python train.py --model="CTC audio transcriber" --train_examples=78125 --noise_aug=0.002 --vocab_size=29 --norm="rmsnorm" --activation="star_relu" --kv_group_size=2 --subsampling=4 --beta2=0.99 --lr=0.0021 --one_sided=false --adamw_lr_other_params=0.0019 --weight_decay=0.0
Rows from block 9 of a small CTC audio transcriber, named by matrix and row number. Rows with one number belong to one neuron. Each number is 128 + 24 x the weight over its row's rms, rounded and kept within 0 to 255. All counts start at 0.
After each neuron's rows are labels from the 100 clips, of 14976, where the neuron reaches its highest value: "responds to" is what is common among them. Only what is clearly more common there than usual is listed. The data: single English nouns, adjectives and verbs, spoken by a formant synthesiser in many voices. In brackets: how many of the 100, against the usual share in percent.
# fc1: MLP up (model.blocks.9.mlp.fc1.weight, 512x128), inputs 0-127
# fc2: MLP down (model.blocks.9.mlp.fc2.weight, 128x512, transposed), outputs 0-127

fc1.155 [113 112  94 138 140 116 115 136 178 148 106 135 157 109 103 103 136 142 156 109 131 102 152 127 102 150 134 152 116 111 139 138 127  88  91 124  99 108 190 152 172 146 112 112 128 123 140 144 110  96 110 149 144 137 119 162  73 133 106 114 142 149 132  80 116  87 151 149 137 106 128  92 112 131 139 126 102 126 151 144 126 143 154 158 121 127 156 131  97 145 125 129 101 154 135 195 150  87 148 141 140 154 103  98  79 141 170 119  87 127 168 136 145 116  97 143 135 141 149 121  99 113 183 137  91 104 154 138]
fc2.155 [187 143 133 113 106 150 134 139 159 100 136 126 150 138 126 115 126 161  95 143 154 136 123 157 136 112 127 137 122 120  61 138  74 116 148 131 158 186  88 136 115 115 136 139 102  98 143 129 132 141 117 129 108 148 135 115 123 119 169 107 142  91 144 143 167  77 124  99 130 125 119  92 170 114 105 175 137 126 101 117 100 152  90 151 160 107 131 170 136 142 113 105 152 106 115 147 123 160 121 128  86 128 124 146 147 166 123 104 137 125 124 115 101 155 142 130  90 135 141 117 118 101 173 120  66 166 156 143]
responds to: /p/ (100 vs 9.5); /ə/ (60 vs 7.6); /æ/ (60 vs 8.6); /l/ (60 vs 24.3)

fc1.460 [ 83 163 149 165 136 158 124 128 148 141 151 134  86 175 131  93 127 108 106  92 125 154 157 101 124 182 137 156 125 126 119 140 107  89 104 131 141 136 155 129 137 127 127 153 119 135 131 136  94 141 133 145 131 136 106  93 134  75 113 111  88 114 144 117 140 111 151 196 117 126 109 129 121  98 134 139 125 144 120 102 121 145 132 110 126 163 119 150 139 126 127  93 113  79  91 137 143 121 171 139 155 115 143  91 120 136 131 117 148 161 143  86  99 152 105 158  72  83 131 146 168 123 163 175 162 148 131 133]
fc2.460 [126 144 143 151  98 171 149 143 100 129 136 141 117 130 173 147 163 179 174 162 138 116 143 154 164 120 151 159 143 102 130 102 137 130 122 151 159 118 155 138 126 101 137 109 120  86 133 155 142 130 115 146 119 138 117 147 118 125 131 146 155 116 129 134 105 105 105 143 162  90 164 146 147 163 151 191 104 123 147 119  96  69 130 158 121 102 120  91 110 149 158 129 158  93 154 136  78 110 125 119 168 159 163 158  84 108 111  97 142 103  75 152 131 131 149 120 144 113 133 149 134 123 143 147 141  96 117 137]
responds to: /t/ (100 vs 27.1); /eɪ/ (52 vs 9); /ə/ (50 vs 7.6); /ʃ/ (36 vs 5.4)

fc1.199 [116 131 129 115 129  91 157 104 133 119 147 122 132 127 130 126  95 161 146 145 181 128 138 101 133 172 151 109 153 163 131 141 125 132 155 139  63 110  84 104 132 102  94 112  83  83 125 179 149 151 131  93 132 139  84 127  65 111 113 149 147 119 152 121 124 140 105 101 128 148 132 150 115 144 159 131 115 174 130 140 139 151 153 120 143 138 160 130 110 149  91 131 113  99 151 133 107  85 109  90 140 105 170 153 105 162 157 164 125 126  98 124 126 112 145 157 124 136 140 164 129 121 115 151 168  92 102 127]
fc2.199 [ 84 124 178 145 108 108 124 127 140 109  80 149 117 149  99 109  75  99 147  92  99 124 115 112 138 128  71 130 130  93 148 110 134 139 152 116 107 137 111 131 132 133 130 141 140 105  73  89 125 120  92 128 174 135 126 141 131 117 111 116  95 124 114 176 116 172 164 127 114 120 137 118 103 163 120  91 109 137 122  92 138 161 153 132  65 130 117 172 101 104 131 148 128 102 110 142 160 139  93 115 166 163 133 105 160 125 137 130 153  79 117 136 138 130 120 110 130 116 148 105 170 145 100 109 136 148  95 139]
responds to: /t/ (63 vs 27.1); /s/ (60 vs 20.4); /w/ (57 vs 8.1); /eɪ/ (54 vs 9)

fc1.13 [134 141 158 129 137 176 148 171 103 157 105 101 121  89 152 124 151 119 149 168  85 141 103 160 144 114 124 147 130 120  59 111 123 102 137  83 122 101 139 107 105 109 111 132 110  96 148 107 138 119 147 119 115 146  91 116  97 146 136 126 123 162  75 171  96 127 126 166 147  91  80  99 131 153 113 100 123 129 136 117 112  97 145 183 151 152 120 158 109 145 127 134 122 132 158 108 108 160 105 116 161 152 138 131 112 142 133 108 123 146 173 177  92 146 113 133 144 105 124 109 135 163 123  98 116 133 103 109]
fc2.13 [117 169  72 151 125 111 108 120 168 144  70 190 112  94 144 123 131 133 132 103 146 115 179 112 156 121 161 160 141 145  98 100 110 123  79 160 189 105 142 134 132 151 143 139 119 120 167 145 108 155 109 123 102 126 137 114  95 134 138 114  98 116 129 132 160  90 144  88 133 115 126 108 144 128 139  85 142 119 141 147 145 146 131 102 115 134  97 196 149 121 129 126 133 149 186  97 125 138 120  97  89  93  94 127 144 128 159 138 135 138 149 133 104 147 104 117 130 126 133 141 148 158 121 129 117 143 103 140]
responds to: /j/ (100 vs 1.8); /ʒ/ (93 vs 1); /u/ (93 vs 6.4); /ə/ (93 vs 7.6)

fc1.346 [179 116 142 156 129 106 116 141 120 161 130 117 158 118 122 127 134 129  66 141 162  95  98 145 117 122 186 161 114 101 115  70  84 115 135 125  82  98 139 125 116 157 100 178 155 118 147 100 103 125  94 120 150 135 110  95 121 142 136 145 103  93 173 119 168 141  96 159  74 106  99 131 110 159 121 116 140 122 147 136 112 131 156 154 102 120 131 146 134 127  92 131 118 159 110 116  86 112 115 129 121 144 134 130 144 145 139 148 103 116 153 134 103 163 146 124 120 128 118 184 128 148 169 167 144 106 122 114]
fc2.346 [112  74 114 123 130 155 154 103 104  97 139 151 154 173  91  97 164  98 137 105 133 113 112 151 117 162 164 141 129 170 148 107 133 102  96 131 137 179 143 113 144  64 140 126 139  84 113 136  81 135 134 116 126 123  99  95 134 128 133  86 104 160 134 166 140 116 162 142 135 169 136  81  96  80 118 160 120 142  82 163 143 132 104 117 151 136 125 124 129 131  86 106 145 162 104 107 133 127 106 141 101 116 137 157 113 144 124 147 144 135 137 129 125 126 146 129 114 137  75 159 124  98 146 156 122 106 142 117]
responds to: /eɪ/ (100 vs 9); /t/ (100 vs 27.1); word: table (38 vs 0.7); word: waits (33 vs 0.9)

fc1.162 [ 95 158 144 126 151 148 144 174 126 174 161 135 111 139 158 101 133 106 116 103 113 128 116 121 125 101 115 149  86 122 111 121 178 122  96 121 158  98 125  63 137  99 137 129 131 100 152 191 125 132 142 110 163 125 157 138 173 122 150 104  95 131 124 106 146 103  68 165 122 149 131 121 107  95 132 119 115 121 150 125 134  96  92 112 141 123 147 140 146  63 113 157 151 129 125 142 152 143 112  77 158 115 121 105 132 157 110 131 147 182  95 125 145 138 153 149 111 145 143 173 143 126 136 129 138 115 129 121]
fc2.162 [146 141 128  77 109 108  88 112 104 163 109 128 173 137 120 104 140 131 157  88 104 172 146 167 146 126 143 126 161 150 121 123  66  94 138 148 135  96 119 149  95  69 131 107 111 114 123  87 131 138 125 167 133  87 122 129 162  90 130 117 123 130 123 139 129 173 117 113  89 107 120 113 169 152 127 138 134 151  99 148 115 103 134 124 127 129 154 109 140 134 177 128 143 144 113 135  98 135 125 169 129 160 121 148 144 116 151 125 119 129 141 179 117 101 113 143 161 144 108 121  72 140 109 108 126 190 107 129]
responds to: /t/ (90 vs 27.1); /w/ (62 vs 8.1); /aɪ/ (58 vs 5.8); word: white (53 vs 0.9)

fc1.340 [144 107 168 168 107 130 135 134  99 188 177 114 133 160  94 157 152  87 127 155  92 108 123 108 167 146 156 134 123 133 133 134 104 129 100 155 117 126 116  88 132 132  92 110 125 165 166 166 134 121 114 146 145 119 113 126 156 168 131  88 141 139  78 168 155 124 125 109 174 119 109 135 127 133 119 133 129 162  70 100 129 128 154 131 129 138 133 100 136 136 136  97 126 107 117  91  85 133 107 138 121 115 119 115 146  89 160 154 133  84 165 100 115 148 129 121 138 136  91 123 154  92 125 145 108  96 116  89]
fc2.340 [127 181 100 126 107 137 103 118 199 136  83 111 128 103 130 124 110 150  92 133 108 130 115 156 107 108 124 144 122 115 125 163 120 149 133 174 117 107 126 141 126 125 118 146 124  82 143 147 166 150 185 111 131 145  84 102 184  99 141  80 141 136 164  85 124 138 156 135 127 115 167 137 155 165 166 137 176 131 151 125 131 158 166 135  94 101 132 139 116 107 132 127 117 138 149  98 153 125 146 102 148 114 102 117 128 115 161 135  94 129 121 139 130 132  99 116 141 136 181 113 161 169 136 110 123 153 151 127]
responds to: /eɪ/ (100 vs 9); /s/ (100 vs 20.4); /ɝ/ (98 vs 12.8); /l/ (98 vs 24.3)

fc1.388 [130 114 150 103 129 164 115 141 156 125 108 132 103 138 136 132 111 107 122 118 143  96 154 104 147  77 133 122 157 152 136  88 138  84 118  98 139 122  66 113 135  91 140 100  88 116  88 148 150 113 112 143 105 168  61 136 148 140 133 121 130 135 131 148 139 100 119 139 120 147 113 164 177 161 111 129  85 122  86 104 126 138 126 140 139 126 167 117 125 150 182 138 166 113 123 130 143 132  96 100 103 128 140 159 140 114 141 164 174 151 145 126 136 112 112 129 157  73 103 132 145  95 176 105 142 144 133 150]
fc2.388 [112 132 122 112 139 134 127 120 157 113 124 143 128 140 169 146  88 133  98  94 112 198 155 118 147 191 102 124 112  82 144 137 107 140 133 125 117 139 126 151 121 103 104 171 155 108 132 116  97 156 166 120 161  91 153 113 110 133 156 146 130 109 145 101  64 119 150 125 139 163 127 138 108 107 132 141 117  82 159 131  99 118 156  93 131 134 154 129 139 122 100 148 103 121 110 115 123 149 115 103 112 131 103 110 184  92 106 145 124 121  91 121 129 100 112 101 145 199 146 142  96 154 105 106 127 107 142 117]
responds to: /j/ (83 vs 1.8); /ʒ/ (51 vs 1); word: usual (51 vs 1); word: yellow (32 vs 0.8)

fc1.297 [133  95 120 140 128 107 142 119 153 112 117 127 138  79 125 122 185 136 111 130 121  70 114 162 121 159 168 135 127 116  90 114 104  76 133 144 131 122 113 157 102 115 105 112 159  92 123  68  94 104 144 118 143 108 148 134 129 106 162 118 160 162 128 143 119 143  87 144 146 130  98 117 129 131 152 117 153 136 139 152 118 135  77 104 143 157 104 145 160 145 101 133 158 172 127 169 158 178 114 115 138 106 157 111 119  96 159 136  83 146  81 136 135 164 164 121 158 141 117 146 118 134 106 146 135 151 123 149]
fc2.297 [113 114 139 112 127 110 127 131 141 110 141 125 150 152  72  86 125 112 158  99 153 161 154 121 167 146 113 141 109 121 160 126 136 182  79 153 112 152  96 113  80 104  62 147 129 146 117 127 131 110 123 152 144 177 118 119 111 108 118 134 102  88 136 153 130 132 166 144 111 167 105 140 132 135  99 116  62 172 106 169 128 174 149 154 144 129 128 128 149 121 150 171 162 101 122 116 141 132 154 153 107 128 123 117 147 152 120 156 156 126 141 130 150 126 164 146 112 176 133  95 121 104 120 144 134 136 114 115]
responds to: /t/ (63 vs 27.1); /f/ (35 vs 8.8); /b/ (33 vs 14); /ɔ/ (27 vs 9.5)

fc1.90 [119 150 121 114 103 152 110  80 134 111  90 164 129 133  94 148  72 125  81 154 128 131 136 155 105 149 116 154 118 179 139 165 120  92 121 143 115 153  94 118 119 127 104 100 134 109 122  98 128 113 131 129 128 130 142 115 138 123 119 127 181 155 152 130 120 138 129 147 136 120 156 117 119 179 104 101 143  71 137 134 134  97 113 140  86 134 158 124 129  91 110 104 126 126 105 102  87 100 147 117  89 172 164 127 136 146 129 125 111 143 172 125  93  92 164 143 125 109 104 143 144 151 151 150 151 119 140 201]
fc2.90 [119  99 122 103 153 122 142 149 123 116 121 104 131  89  96 150 112 129 191 109 100 143 104 122 181 126 141 115 140  85 166 107 173 163 184 134 160 101  97 142 110 103 149 122 117 134 166 141 152 103 160 109 102 161 145 112 110 123 157 148 100 141 111 187 113 135 159 122 108 160 127 107 127 153 123 149 146 111 127 135 113 156 115 134 139 139 103 145 140 171 125 120 105 146 131 115 143 165 106 111 116 123 164 160 162 152 113 126 118 165 108 144 204 140 157  96 138 114 160 149 135 135 143 151 119 127 120 142]
responds to: /t/ (74 vs 27.1); /ɔ/ (65 vs 9.5); /b/ (62 vs 14); word: bought (50 vs 0.9)

fc1.7 [142 133 126 101 185 140  94 131 152 138  99  81 114 142 168  84 131 124 130 120 115 115 141 107 115 120 109 170 147 149  91 142 120 109 106 152 177 137 136 117 148  81 113 131 117 145 122 111 111 136 109 170 146 138  97 151 134 109  88 107 124 150 138 120 133 119 110 133 117 129 120 179 142  64 155 146 174 150 161 109 178  95 103  98 135 143  88 117 129 104 111 147 168 157 146 130 112 130 122 121 150 111  79 145 149 121 131 163  97 116 130 147 131 114 120  98 141 127 155 133  89 132  99 186 150 111 131 115]
fc2.7 [157 135 143 106 109 113 113 157 152  93 112 124 164 129 162 147 136 106 148 136 105 137 153 135 123  79 123 130 142 113 142 124 126 118 136 110 156 110  95 149 123 167 132  84 165 151 107 109 129  87 117 168 144 120 122 178 101 151 149 173 130 125 118  77 131 132 171 101 194 134 156 145 140 134 133 127  97 116 123 138 178 126 130 103 158 106 142 123 166 164 118 125 112 119 118 149 164 169 138  93 117 150 174 113 165 191 148 109 121 130 113 120 145 118 142 125 114 123 127 110 156 137 161 139 143  91  98 158]
responds to: /aɪ/ (76 vs 5.8); /ʃ/ (74 vs 5.4); /i/ (73 vs 8.7); /n/ (73 vs 20.9)

fc1.70 [135 148 150 111 132 117 118 103 128  88  98 102 108 136 152 118 125 137 122 145 110 158 124 147 117 101 140 134 159 169 122 118 110  66 118 119  93 145 135 108 197  87  99 117 117 105 147 128 163 127 113 159 140 169 113 147 140  99 142 162 119 156 160 164 154 160 116 128  99 117 214 156 122 116 138 142 128 157 108 123 151  97 142  97 122 134 145 111 116 114 114 150 113 135 126  94 130 144  81 120 117 112 133 125 127 138  77 132 146 128  96 127 110 132 139 155  97 128 105 165 112 177 151 152 114 149  93 166]
fc2.70 [121 128 152 112 161 112  96 127 128 138 129  94 152 122 104 153 104 159 136 115 150 126 119 161 101 129 101 104  94 134 148 141 168 137 108 122 144  88 141 121 116 146 180 121 129 112 121 125  77 121 107 119 164 133  69  96 102 155  86 151 139 165 121 109  84 115 135 114 135 129  96 145  99 160 145 124 151 140 158 157 130  80 165 116 115  89 147 116 152 119  76  96  90 111 121 140 139 137 121 160 159  99 133 160 124 141 157 149 123 134 153 109  71 153  75 145 105 137 105  85 130 106 122 121 134 130 125 114]
responds to: /aɪ/ (63 vs 5.8); /w/ (62 vs 8.1); /t/ (62 vs 27.1); word: white (60 vs 0.9)

fc1.301 [146 141  96 147 160 112  98 127 127 143 112 133 169 132  77 125 121 121  73 172  94 147 141  90 109 102 123 145 131 114 115 152 156 101  79 126 188  80 112 133 118 136 127 107  94 133 110 118  88 180 142 160  89 143 159 153 122 113 122 155 126 120 117 141 130 121 129 147 130 117  99  93 147 121 123 117 139 113 103 148 107 150 170 137 145 104  85 118  67 159 156 159 121 146 155 154 127 122 150  96 109 119 115 143 149 124 167 129 121 116 122 103 134 122 146 122 109 172 161 153 121 147 163 170 124 140 143 143]
fc2.301 [103 136 118 138 123 132 101 141 179 134 114 126 126  89 118 108 112 123 136  90 141 113 167 104  97  88 114 158 139 126 106 127  92 141 117 142 140 166 123 123 154 113 133 157 133 123  67  85 136 124 107 116 141 134 132 117 152 132 151 133 191 129 150 156 175 106 130  92 113 210 121 161 114 109 124 144 170 159 132 141 153 167 116  96 157 108 135 121 182 145  98 128 117 109  91 185 118 143 117  87 145 145 122 147 136 128 162 132 111 139  88 124 139 113 100 141 120 125 116 113 140  97 102 115 117 127 145 146]
responds to: /p/ (58 vs 9.5); /aʊ/ (42 vs 4.5); word: flower (38 vs 0.8); word: pushed (32 vs 0.9)

fc1.428 [124 157 125 122 131 150 121 125 150  88 144 106 139 138 139 118 105 120 132 114  98 137 162 134 103  78 132 102 173 107 107 119 146  73 108 144 137 171 109 116 110 178 142 180 112  94 115 140 159 124 124 109 147 132  50 151  96 163 125 107 167 143 142 172 118 149 121 147  94 117 124 120 109 129 156  81 110 157 122  96 120 154 171 118 121 144 173 109 134 132 109 129 113  75 130  99 156 128 161 164 149  95 136 109 145 108 108 127  99 158 114 135 117 101 141 121 114 129 125 156 110 122 164 123 103 124 114 116]
fc2.428 [123  80 127 128 125  86 138  67 119 131 124 151 119 102 121 102  95 141 120 168 172  95 105 122 127 162 114 134 114 129 131 153 118 128 165 115 146 111  97 155 160 129 165 160 139 139 120 129 139 166  90 171  98 156 113 165 110 152 132 121  97 112 150  72 162 147  84 129 153 107 154 165 125 110 139 119 123 146 126 108 134 153  97 153 143 145 123 111 143 103 122 142 109 115 113 147 148 111  87 164  90 113 147 106 153 119 160 117 142  87 106 131 160 117  66 141 115 120 140 167 101 127  95 151 138 127 133 113]
responds to: /eɪ/ (91 vs 9); /l/ (91 vs 24.3); word: table (47 vs 0.7); word: sailor (43 vs 0.9)

fc1.433 [132 145 136 145 102 151 100 146 103 168 139 130 130 121 113 131 138  90 154  92  98 120  75 144 127  84 144 131 150  87 115 106 107 132 163 169 139 111 148  98 147 106 107 137  95 125 105 134 127 152 139 130  95 158  93 100 157 110 117 143 112 109  86 158 140 118 107 130  99 112 111 143  91 149 122 133 110 146 106 148 128 125 140 142 163 130 109 134 119 112 122 159  92 145 161 163 125 125  97 123 120 100 151 149 152 105 160 176 135 100 133 150  86 164  88 124 110 132 140 208  80 145 119 114 123 112  90 133]
fc2.433 [109 132 149 104 161 102 173 120 124 124 121 138 155 156  89 106 120 146 139 154 139 134 154 141 163 147 151 144 125 146 112 132 140 137 127 145 128  96 130 146 169 123 144 102 164  74 120 200 109 143 109  94 149 113 134 137  96 147 154 124  76 136 127 140 127  80 144 107 114 133  75 149 142 127 136 118 145  59 137 125 101 137  80  96 157  98 133 154 139 137 107 130 162 141 142 116 123 143 154  72 111 119 123 103 135 110  80 119 133 102 140 115 114 137 183 139 109  91 116 114 158 122 122 115 125 123 101 105]
responds to: /eɪ/ (74 vs 9); /d/ (66 vs 22.5); /m/ (65 vs 7.8); word: made (65 vs 0.8)

fc1.166 [146  98 130  90 111 138 127 183  99 146  83 100  90 150 113 164 149 137 128 133  73 124 161  97 157 109 152 132 168 122  97 124 162 149 123  91 154  98 176 156 100 156 123 136 128 115 149 128  89 124 123 114  91 111 116 138 102 105 102 144 129 119 101 133 125 108 102 132 103 133 179 122 151 170 139 137 102 131 151 145 130  99 112 146 117 143 113 123 130 124 130 138 115 110 107  64 115 148 123 134 133 119 109 123 132 110 102 110 123 163 171 131 142 114 153  91 151 163 103 182  96 154 107 141 144 100 105  98]
fc2.166 [135 151 124 139 114 104 154 127 147 172 142 117 130 140 164 154 138 133 119 136 105 202 177  97 109  61 153 157 177 103 107 122 158 119 102 151 108 119 144  89 148 157 134 155 128 107 136 158 145 128 117 143 100 135 113 121 139 104 131 118 128 124 147 158 115 145 153 152 168 104 122 129 148 124 115 102 146 120 133 155 124 102 123 136 160 144 124 129 102 124 123 141 129 103 139 120 115 149 153  99 138 149 164 172 134 150 129 106 138 174 172 141  98  94 126 119 124 117 120 111 105 146  80 137  74  94  63 144]
responds to: /j/ (100 vs 1.8); /ɛ/ (100 vs 7); /oʊ/ (100 vs 10.9); /l/ (100 vs 24.3)

fc1.305 [126 113 165 186 120 161 120 115 152 113 167 129 125 144 127 101 155 126 140 115 138 116 149 117 129 136 143 142 123 117 142 136 153 141  84 152 150  57 131 164 120  85  98 137 116 130 123 145 103 137 149 121 126 102 110 112 101 103 109 160 135 152  95 141 148 121 113 170 129 133 102 163 104  50 125 139 126 130 165 163 154  92 114 126 150 178 129 103 131 109 139 128 103 151 132  95  97 120 118 118 139 148  84 138 108 133 149 126 123 115 160  85 141 119 119 116 106 136 129  68 155 111  99 160 158  89 154 124]
fc2.305 [124 151 119 134 108 131 109 161 110 139 139 126  97 104 120 129 117 113 157 118 109 185 102 141 131 130 133 111 152 120  94 124 152 144 125 156 139 145 148 134 130 166 141 103 117 117 148 139 122 104 105 121 103 169 127 114 137 158 138  94 113 121 143 170 104 126 155 137 115  82 150 125 106 167 134 101 166 108 102  92 132 142 139 134 119  90 124 133 107 126  85  97 156 113 124 148 153 194 111  85 110 115 184 129 121 114  99 134 154 121 165 124 171 159 119 137  66  84 118 142 126 114  94 136 127 176 154 181]
responds to: /t/ (87 vs 27.1); /eɪ/ (70 vs 9); /ə/ (60 vs 7.6); /b/ (44 vs 14)

fc1.97 [140 126 149 137 123 107 113 139 109 111 139 154  92  86 108 138 137 159 127 134 120 156  84 157 163 128 173 133 144 155 149 112 121 127 162  89 126 154 182 126 105 123 140 135 148 119 124  92 172 120 110 151 157 136 105 116 114 150 138  87 165 156 119 125 149 164 134  91  75 148 168 145 126 148 109 122 134 106 110  81 110 140 173 153 173 121 134  95 117 142  97 103 112 129 132 192 109  99 107 107 150 124 118 113 136 144 132 106 140 101  83 129  98  87 109 128 154 132 119 149 105 123 163 165 104 149 127 133]
fc2.97 [119 162 107 144 114 176  94 137 150 103 123  94  99 111 108 131 112 148 148 158 168 121 162 138  73 134 131 100 133 117 140  79 134 103  98 101  91  88 109 145 104 175 104 150 123 154 144 129  80 119 120  92 122 142 121 135 129 153 150 142 105 128 101 136 152 101 134 123 132 114 133 121  95 150 107 123 169 128 138 125 148 138  97  99 133 116 129 154 161 119 104 116 153 202  84 151 141 125  95 136 108 154 155 100 140 114  97 121  85 160 160 147 107 119 133 127  99 121 128  99 145 124 140 149 180 109 115 148]
responds to: /eɪ/ (100 vs 9); /s/ (100 vs 20.4); /ʃ/ (70 vs 5.4); /ə/ (70 vs 7.6)

fc1.493 [159 111 130  76 138 128 144 134 116 134 126 138 124 149 115 142 183 169  89 158 121 124 173 140 167 135 134 130 132  81 111 120 149 135 116 121 138 143 109 140  79 178  91 121 158  95 133  87 101 109 133 139  99 112 135  98 146 102 110 166 125 144 125 138 113  97  78 102 103 178 157 125 135 148 130 172 143 136 135 174 139 119  83 127 142 109 154 182 114 120 115 169 156 131 142 120 133 133 125 115 126 122 105 152 137  98 149 108 116  90 156 107 117 167 138 119 122 162 160 111  92 129  94 121 147 140 128 156]
fc2.493 [111 122 138 159 125 108 132 127  86  66 126 144 155  97 127 125 127 138 165 141 112 152 111 140 121  76 146 106 145  88 146  91 131 150  89 139 121 114 154 106 140 128  92 170 144 138 110 109  62 115 125 144 149 147 141 113 132 109 111 119 133 116  83 119 145 141 147  96 173 116 122 108  76 121 169 131 147 148 168 131 165 124 111 115 143 187  87 142 127 142 116 100 118 123 107 108  95 111 144 190 122 133 146 143 122 128 121 175 143  92 156 114  97 109 104 132 112 110 114 140 123 138  75 132 122 117 123 118]
responds to: /j/ (51 vs 1.8); /ə/ (51 vs 7.6); /ʒ/ (48 vs 1); /u/ (48 vs 6.4)

fc1.507 [116 147 140 127 134 115 135 132 113 141 132 156 127 109 159 130  89 127 123 131 123 131 115 105 146  99 129 123 120 133 101  78 162  95 102 114  93 147 170 107 156 121 183  90 122 138 177 111 125 105 146 156 123 108 177 153 128  80 138 112  94  87 153 162 109 138  84 125 111 108 121 125 105 109 126 152 131 120 141 152 127 169 159 128 120  95 120 125  91 126 146 122 120 161 104  79 139 151 131 136 138 152 160 119 146 167 100  94 122 130  94 114 152 127 127 139 179 146 129  86 178  79 132 100 114 119 148  90]
fc2.507 [ 88  85 110 147 157 123 144 160 142 150  82 139 112 172 171 128 127 108  78  97 115 145 130 113 135 145 121 132 120 144 153 156  99 124 166 110 116 148  99 174 152 134  97 173 107 119 102 109 123 150 130 161 141 134 105 137 118 105 157 161 138 147 112 110 140  81 144 111 157  81 166 140 136 159  93 146 141 129 137 118 123  97  77 109  97 138 134 155 159  95  83 155 128 128 125 150 110 146 146 129 121 145  75 131 140  97 123 134 148 130 118 149  72 102 138 158 142 117 138 154  97 131 142 114 137 163 141 122]
responds to: /aɪ/ (64 vs 5.8); reverberation (64 vs 34.9); /k/ (60 vs 18.1); /w/ (42 vs 8.1)

fc1.214 [155  95 160 143  96 107  79 135 143 174 102 142 159 141 159  95 140 153 142  73 104 113 152 119 142 134  94 165 127 167 137 109 110 100 110 118 114 147 135 132 159  86 148 158 167 124 109 100 132 100 105 120 135 112 147 155 113  83 127 157 127 150 190 135 142 148 136 129 150 145 138 161 176 115 117 150 168 146  77 136 117 135 122 103 124 100  92 187 133 124 131 126 111 147 117 123 113 121 145 105 136 135  77 101  96 163 137 142 102 113 129 127 118 122 156 116 141  97 133 150 117 107 122 165 135  99 126 132]
fc2.214 [161 137 102 145 136 117 114  58 113 187 174 111 166 119 124 134 109 139 119 163 145 117 134 132 121 118 125 106 127 126 122 148 132 110  98 128 136  84  93 125 128  91  56  95  79 136 139 157  88 120 106 126  89 135 118 133 124 128 144 140  87 131 118 107 136 159 141 190 105 162 114 117  96 128 117  97  86 153 126 139 133 111 138 158 121 133  83 114 175 146 136 139 111 134 143 141 160 110 152 112 153 107 115 111 146 159 102 132 114 151 127 116 160 115 163 123 102 153 131 134 124 110 171 151 160 145 130 109]
responds to: /t/ (100 vs 27.1); /eɪ/ (56 vs 9); /dʒ/ (55 vs 5.6); word: strange (55 vs 1.1)

fc1.268 [136 123  90 118 158 103 121 160 133 141 142 143 158 117 130 122 109 123  99 126 145 120 135 129 137 171  77 125 125 124  94 156 124 101 155 120 131 129 112 172 120 131 122 113 117 128 116 145 159 144 101 119 135  91  96 183  83 119 129 148 174 149 127 153 129 135 130 106 140 121 139 133 132 117 130 114  87 164 141 111 114 126  89 120 154 118 165 110 120 135 162 135 140 124  90  86 156 132 157 149 168  84 150 131 114 196 183  96 147  90 127 106 110 150 150 174 163 155 117 118 101  99  99 177 127 120 106 119]
fc2.268 [163 135  96  97 150 122 182 138 208 150 105  94 145 152 143 143 137 121 147 133  92 152 135 126 151 149 145 134 134 143  78 144 112 155 108 116 128 107 113 125 113  78 132 146 150 143 118 154  99 128 149 141 116 163 135  99  64 115 138 152 124 117 104 110 150 125 122 120 144 129 133 117  90  95  97  96  97  88 128 132 129  83 100 110 123 123  77 138 175 112 110 134 120 148 142 138 109 139 104 157 127  99 132 144 118 102 145 104 121 168 146 146 116 184 120 115 120 160 152 123 103 133 123  92 125 164 153 113]
responds to: /p/ (95 vs 9.5); /ɪ/ (46 vs 14.1); /eɪ/ (32 vs 9); word: painted (31 vs 0.9)

fc1.244 [125 133 123 135 104 121 137 132 104 147 141  86 178 112 130 129 111 165 137 121 103  73  96 141 179 112 131 181  83 146 144 120 111 118 138 176 107 145 120  81 135 177 119 132 127 118 126 126 114 104 115 113 143 110 133 199 179 119  71 120 140 145 121 138 130  85 129 193 120 145 117  95 147 133 149 123 106 148 132 145 119 111 116 119  87 137 113 119 146 116 115 164 140 133 133 122  79 124 171 111 105 121 152 168 115 102 125 128 118 133 152 166 118 119 160 162 124 111 139 157 143 116 127  98 124 122 108 150]
fc2.244 [147 121 152  98 102 123  92 130 126 130 109 112  87 133 176 152 161 128 109 147 139 166  95 114 104 142 144 181 150 143 149 173 114 178 132 108 126 110 111 142 138 120 129 118 183 124 110  99 185 121 145  89 137 162 119 114 127 152 122 142 134 135 148 140 100 106 127 163 119 112 165 122 128 117 114 103 122 116 129 102 136 130 126 102 140 121 101 125 139 166 113  91 165  67 170 128 133 138 130 137 101 129 189 180 137 145 160 100 147 122 124 176 104 120 106 134 122  96 137 111 144 134 149 106 122 107  84 114]
responds to: /eɪ/ (100 vs 9); /s/ (100 vs 20.4); /t/ (100 vs 27.1); /d/ (99 vs 22.5)

fc1.54 [102 106  64 129 175 130 100 142 111 148 117 146 130 135  97 119 140 116 131 136 145 122 118 138 100 128 133 145 101 102 144 129 130 128  85 163 127  97 132 145 177 120 153 131  77 172 136 121 104 134 146 109  97 106 112 134 174 113 130 168 170 141 112 132 148 132 125 116 109 173 152 121 142 125 116 106 130 142 146 118 167 105 131 134 113 177 119  92 116 145 138 144 108 135 142 165 111  79  81 132 148 102 102 128 159 126 148 126  87 114 129 142 161  97 103 122  55 159 137 164 126 128  93 133 100 111 136  91]
fc2.54 [161 105 141 103 122 127 115 199 153 106 134 109 156  97 144 120 110 128 145  90 114 137 123  85 142 125 165 137 156 140 121  83 127 134  97  94 110 150 104 153 111 147 112 132 140  71 112 176  88 110 112 102 131 142 128 112 110  95 137 124 122 101 114 147 143 110 114 117 113 102 113 116 123 124 135 125 157 151  89 113 148 166 156 116 191 127 107 182 139 149 151  95 125 137 112 153 151 111 127 130 130 114 156 128  89 142 133 119 102 176 121 153 113 118 135 170 134 136 106 175 114 131 155 155 140 122 107 185]
responds to: /p/ (99 vs 9.5); /t/ (98 vs 27.1); /ʊ/ (83 vs 3.5); /ʃ/ (83 vs 5.4)

fc1.117 [148 106 141  89 135 158 149 125 112 130 130 200 155 140  78  84 135 146 116 149  97 110 166 131 158 173 105 148 125  96 111 104 118 112 150 138 122 175 133 146 100 106 115 124 108 148 111 107  94 110 138 159 144 139 183 134 158  84 127 155 189 118 138 144 111 109 119 114 155 117 124 101 125  90 133 148 104 152 113 136 103 118 161 135 169 121 110 114 142 154 130 169 146 139 114 110 110 115 114 126 146 132  97 140  97 122 105 132  53 123 136 129 150 144 102 155 112 142 115 120 119 112  97 155 103 145 102 112]
fc2.117 [131 199 119  66  81 152 143 124  63 129 163  86 136 130 111 138 124 161 130 144  92 129 116 128 116 163  96 146 142 134 106 108 185 134 118 128 166 117 138 136 151 120 139 121 139 133 145 116 110 147 136 145 161 123 172 150 104 139 129 128 161  92  76 116 156 144 134 101 120 135 158  91 136 132 131 127 134 115 134 108 151  93 125 141 105 143 102 185 136  63 140 128 103 139 100 111 132 101 111 146 143 117 151 140 124 116 134 147  81 142 164 169 114 112 108 127 140 134 143 127 140 110 146 102 109 114 158 128]
responds to: /p/ (100 vs 9.5); /t/ (97 vs 27.1); /ɛ/ (77 vs 7); /s/ (77 vs 20.4)